From a checkpoint of a small self-supervised image encoder.
Model: arch caformer, moe top_k, num experts 16, patch size [2, 2].
Rows from block 5 of a small self-supervised image encoder, named by matrix and row number. Rows with one number within an expert belong to one neuron, the router's apart. Each number is 50 + 12 x the weight over its row's rms, rounded and kept within 0 to 99. All counts start at 0.
Before each expert's rows are labels from the 100 images, of 14848, where the router gives the expert most weight on average: "responds to" is what is common among them. Only what is clearly more common there than usual is listed. The data: abstract colour fields from 500 small random pattern networks. In brackets: how many of the 100.
# router: router (model.blocks.5.mlp.router.weight, 16x96), inputs 0-95
# up: expert up (model.blocks.5.mlp.up, 16x192x96), inputs 0-95
# down: expert down (model.blocks.5.mlp.down, 16x96x192, transposed), outputs 0-95

# expert 11
responds to: bright (61); mostly red (54)
router.11:38 65 57 52 37 40 38 71 44 23 41 48 57 50 35 33 48 49 44 42 40 52 48 45 32 40 57 41 69 63 66 45 37 62 70 30 53 35 50 57 42 42 55 49 80 50 47 46 72 38 52 37 58 66 60 62 52 45 48 45 50 30 73 50 72 43 77 41 71 59 45 52 50 52 66 62 51 26 55 33 54 60 49 49 55 47 51 38 74 53 50 42 58 42 38 35
up.0:66 44 53 61 46 53 49 65 52 48 74 47 36 76 50 41 57 43 49 60 57 40 33 65 73 73 63 59 32 58 50 47 47 56 47 50 46 57 63 28 83 52 42 44 44 53 41 36 61 56 57 55 53 27 41 56 52 50 47 66 30 76 52 62 46 49 51 57 29 47 64 62 61 17 46 46 59 62 36 36 54 57 49 46 30 56 36 50 58 42 47 33 36 53 63 58
down.0:52 59 61 31 39 38 56 53 25 23 53 69 45 46 25 46 44 50 54 27 57 68 66 34 32 19 52 38 70 60 55 59 50 57 55 56 64 46 37 38 45 34 43 37 55 44 59 51 61 46 40 67 47 55 54 56 54 59 55 47 59 55 71 43 61 38 48 37 49 58 38 23 55 58 53 76 56 40 56 68 70 48 59 64 72 52 52 57 48 56 59 48 39 49 51 32
up.1:73 61 45 43 53 67 40 47 51 35 54 65 43 63 33 36 47 53 51 63 55 51 60 60 51 36 47 61 54 37 54 44 49 52 41 60 66 39 54 47 59 46 36 45 77 43 64 31 12 52 41 78 54 58 45 55 48 55 46 66 56 60 49 68 58 00 50 61 55 35 54 37 50 46 45 55 47 37 44 53 54 52 51 60 39 57 43 41 43 49 56 54 25 65 49 47
down.1:59 55 59 65 42 30 68 60 41 31 40 59 43 67 46 44 50 74 44 53 61 65 66 52 42 52 43 55 60 66 29 32 71 57 72 54 65 40 34 45 64 31 36 56 48 24 32 51 43 42 44 42 50 66 62 41 43 58 64 58 28 54 64 49 56 47 49 46 65 58 38 37 52 53 51 57 77 46 47 38 70 62 69 43 44 38 51 45 70 33 36 46 62 55 57 45
up.2:46 40 58 41 49 53 37 43 61 46 59 57 45 35 57 54 64 46 62 49 59 69 71 56 23 43 47 57 54 33 49 67 60 53 46 45 31 51 54 68 42 52 50 52 52 57 63 53 37 56 50 50 51 59 31 44 62 43 54 41 58 45 55 44 40 53 61 52 54 40 53 50 48 46 55 57 49 40 59 90 35 78 43 42 65 51 51 22 22 90 60 68 34 55 34 50
down.2:52 52 52 39 48 71 42 39 65 62 33 48 45 52 44 69 23 62 41 34 33 40 43 43 58 56 46 31 56 51 76 44 62 42 59 53 44 34 56 63 36 43 62 34 41 31 55 61 48 59 57 55 60 50 62 66 36 58 58 54 41 53 41 41 58 53 48 16 55 59 42 67 62 76 72 63 48 46 52 37 67 42 43 65 42 52 51 65 63 36 63 40 63 36 32 38

# expert 15
responds to: fine detail (87)
router.15:42 63 44 46 57 40 59 45 44 38 25 33 60 34 60 47 69 55 57 48 54 48 47 56 71 59 42 43 52 55 45 43 46 66 59 43 82 44 55 37 49 61 49 46 60 70 40 68 47 50 57 44 12 34 63 51 27 33 47 55 38 50 36 30 54 40 46 44 58 51 69 45 61 35 65 42 58 57 69 46 39 24 42 63 48 32 52 54 66 36 59 43 66 37 48 64
up.23:49 59 57 50 45 52 62 77 38 78 59 49 66 61 45 28 42 70 67 52 49 47 52 36 44 29 38 47 68 63 52 27 43 61 50 57 32 57 43 37 69 52 35 42 46 28 36 70 29 28 54 60 46 42 58 58 47 38 44 55 33 52 29 40 45 37 53 59 46 25 65 52 61 60 52 49 62 38 47 57 61 50 54 55 38 39 47 40 69 57 60 31 53 46 40 36
down.23:41 50 40 51 38 48 45 51 76 63 43 45 51 45 45 57 52 23 44 47 30 33 42 42 70 63 31 41 54 71 76 56 56 57 66 44 38 25 52 70 41 65 58 33 39 31 37 64 62 53 61 55 67 56 61 48 41 49 46 53 45 37 29 43 66 46 62 46 38 46 66 62 37 78 71 62 34 60 50 58 47 36 40 42 53 45 59 52 70 53 41 58 54 46 43 44
up.24:48 61 36 50 51 41 38 77 28 50 60 60 48 60 46 26 47 47 51 62 45 56 52 55 27 48 47 59 67 25 76 41 65 48 47 49 51 57 53 59 69 61 44 66 56 39 58 51 61 47 32 48 70 45 42 50 62 45 31 78 63 44 56 52 57 46 53 80 55 31 39 55 43 59 35 53 47 29 45 41 49 70 50 44 42 56 46 28 68 71 49 58 38 68 47 42
down.24:33 43 51 53 72 67 46 37 44 69 44 56 33 45 56 66 39 59 68 61 36 51 40 76 43 59 58 46 34 46 37 69 41 48 40 66 49 42 60 44 54 27 33 44 42 70 74 43 44 67 38 51 32 53 60 61 59 36 46 65 59 40 65 56 36 65 48 38 50 49 48 56 56 51 49 53 42 60 52 55 53 59 28 24 43 83 45 61 32 43 66 58 45 46 45 33
up.25:62 70 45 50 50 60 69 50 28 38 65 71 42 49 54 46 49 61 58 45 53 38 50 67 44 30 85 48 43 40 61 45 47 56 44 47 32 66 48 37 66 54 39 69 57 55 54 50 67 36 38 46 64 43 40 50 69 68 40 59 56 54 65 53 61 26 48 55 55 50 41 25 55 42 46 38 63 34 61 57 66 44 32 60 48 52 39 24 24 49 66 55 44 58 60 48
down.25:45 41 67 47 68 69 39 68 56 71 57 55 27 52 79 53 52 46 70 36 49 36 33 44 39 48 58 42 47 36 66 59 51 34 43 69 48 39 52 37 52 57 49 36 38 30 49 60 34 74 63 52 67 58 33 46 69 59 52 54 63 57 29 57 50 57 42 58 28 30 56 44 53 32 40 60 53 43 47 58 47 62 52 33 50 45 34 45 50 67 42 64 32 58 35 45

# expert 0
responds to: smooth (68); mostly green (34)
router.0:40 47 47 39 39 54 52 70 26 42 55 45 53 38 30 38 45 46 55 48 37 56 70 76 43 43 55 59 60 53 37 49 37 58 57 69 48 63 53 20 45 59 65 36 54 64 67 37 70 46 55 63 63 27 43 63 72 44 53 59 32 48 69 39 49 45 39 60 79 57 48 61 51 49 48 68 43 63 60 32 49 50 39 56 45 69 24 59 63 53 37 47 55 51 41 55
up.7:47 52 52 73 71 66 53 49 47 43 36 58 66 78 66 34 65 41 52 54 40 65 46 52 35 47 61 44 53 59 45 36 36 36 44 33 50 33 46 68 70 57 51 41 34 46 46 60 42 48 59 43 31 41 54 56 52 75 50 57 49 25 41 57 44 42 56 57 39 29 43 31 55 50 35 55 42 58 43 63 58 71 69 28 68 23 61 55 61 62 52 45 34 49 57 50
down.7:55 48 36 45 33 47 35 48 34 33 46 41 60 51 47 44 44 37 58 57 47 55 56 64 68 45 35 60 43 61 76 51 33 72 48 56 64 41 68 33 36 40 48 38 61 63 64 36 44 67 49 64 42 44 67 56 26 56 57 47 62 48 42 48 27 45 56 48 41 67 61 59 70 41 30 55 59 62 39 46 49 35 75 73 22 50 38 64 49 43 55 55 71 48 45 60
up.8:32 50 42 63 35 47 63 52 43 64 45 40 73 60 51 29 62 42 49 54 45 50 55 45 26 43 46 39 65 43 43 39 45 55 58 31 29 53 42 53 47 58 49 53 59 53 26 56 52 55 45 37 30 31 65 37 58 29 35 52 46 22 36 42 38 50 71 58 54 45 58 42 45 41 56 54 58 54 70 64 46 49 72 27 66 17 44 38 74 60 50 50 59 38 53 47
down.8:45 51 52 52 40 42 37 59 51 68 51 59 18 48 47 59 45 23 21 62 48 21 51 60 47 71 57 59 50 28 57 47 30 35 60 46 48 46 59 69 48 74 50 76 60 36 49 56 40 47 49 51 38 53 35 66 65 62 51 49 57 45 73 59 64 56 32 53 57 50 35 60 48 69 51 41 39 40 39 58 53 35 41 43 47 70 50 30 49 61 60 36 43 52 54 49
up.9:59 61 42 48 50 83 43 40 49 52 41 60 31 50 48 48 63 62 28 56 48 44 77 44 32 47 62 28 71 53 54 55 66 56 53 41 53 47 49 54 36 39 52 54 62 44 66 56 37 39 46 39 64 47 40 34 29 53 41 60 51 58 37 59 52 33 40 52 56 32 57 49 32 36 55 45 59 25 71 69 66 68 48 45 65 49 58 30 45 65 49 38 44 55 20 49
down.9:62 59 59 51 58 63 32 47 38 43 63 63 32 53 63 36 66 60 49 53 62 36 66 69 26 65 73 50 52 29 27 46 61 46 49 39 53 66 61 51 54 57 39 64 57 43 69 47 50 51 40 30 40 50 27 36 56 62 48 60 60 45 49 63 48 46 35 56 64 34 63 58 44 42 36 38 43 32 67 60 52 57 56 30 46 66 45 30 35 72 47 36 45 50 30 37

# expert 13
responds to: smooth (71); mostly blue (41)
router.13:34 45 63 49 58 48 80 67 54 74 65 32 57 56 65 49 38 71 35 47 24 29 38 68 59 40 41 48 55 64 58 67 64 47 47 53 45 41 43 21 55 55 47 60 38 53 66 48 52 33 34 37 71 37 32 42 67 47 50 46 45 56 50 61 31 46 59 50 45 41 59 43 38 47 53 45 40 46 67 44 48 34 64 47 54 58 40 48 30 45 68 63 34 60 56 61
up.7:43 48 33 59 37 55 62 59 72 37 24 50 58 71 54 39 48 57 39 53 36 53 61 64 52 46 33 36 64 62 61 45 50 43 67 38 43 39 43 60 47 49 53 45 59 31 53 45 70 56 63 45 64 42 55 47 32 29 41 63 32 53 52 54 55 42 53 49 62 51 42 25 33 60 56 70 40 45 74 41 55 46 61 43 53 47 53 60 97 42 48 37 50 60 55 63
down.7:31 44 54 63 51 37 65 57 63 42 44 62 52 35 44 47 69 34 37 45 39 56 51 40 44 40 58 64 63 44 49 42 60 40 41 38 57 53 44 71 54 44 59 65 43 44 37 53 60 44 63 51 30 59 55 53 60 52 58 53 56 38 75 56 53 65 46 43 55 32 19 20 41 53 53 47 41 48 51 60 57 72 56 50 86 42 53 50 49 53 22 65 37 46 80 47
up.8:58 66 37 58 44 52 40 42 49 47 43 48 35 70 37 41 55 59 49 59 73 47 56 53 51 55 42 60 48 43 47 26 57 55 60 47 60 68 58 46 60 34 36 56 60 28 45 61 29 40 56 60 59 63 43 53 40 41 34 63 41 59 36 44 61 35 32 56 78 39 45 47 67 57 46 52 65 30 37 21 65 40 60 47 32 57 34 50 55 32 59 33 73 61 30 40
down.8:72 56 58 36 61 34 89 43 40 54 64 48 59 44 49 45 60 45 57 32 61 40 40 57 40 57 74 37 54 37 46 55 43 56 33 25 57 79 54 53 49 51 53 62 32 71 57 61 54 36 36 42 33 59 35 46 69 62 69 43 56 45 47 53 48 59 24 57 51 47 45 46 49 37 54 25 31 58 40 53 44 53 68 44 44 60 56 41 29 52 47 46 45 54 61 52
up.9:65 57 36 54 49 34 64 41 33 52 49 61 71 66 46 28 52 49 62 65 74 50 46 55 51 57 38 61 45 29 54 52 53 66 49 37 42 76 70 34 68 60 27 54 58 51 62 52 48 56 44 71 46 48 62 48 58 38 37 63 40 70 32 43 67 50 54 62 67 40 62 46 56 39 45 58 61 53 58 33 61 31 31 52 59 60 34 62 73 34 53 41 59 63 52 44
down.9:67 65 50 42 54 39 50 47 42 48 68 63 49 71 45 44 68 53 58 68 60 50 43 54 54 49 70 46 34 37 79 55 31 67 39 35 62 72 64 48 60 35 31 40 63 67 63 51 49 36 33 52 35 41 30 36 52 72 52 50 39 53 43 65 39 36 63 65 44 48 55 58 61 23 36 58 45 37 47 59 56 39 37 51 47 62 35 32 37 58 58 53 33 65 52 54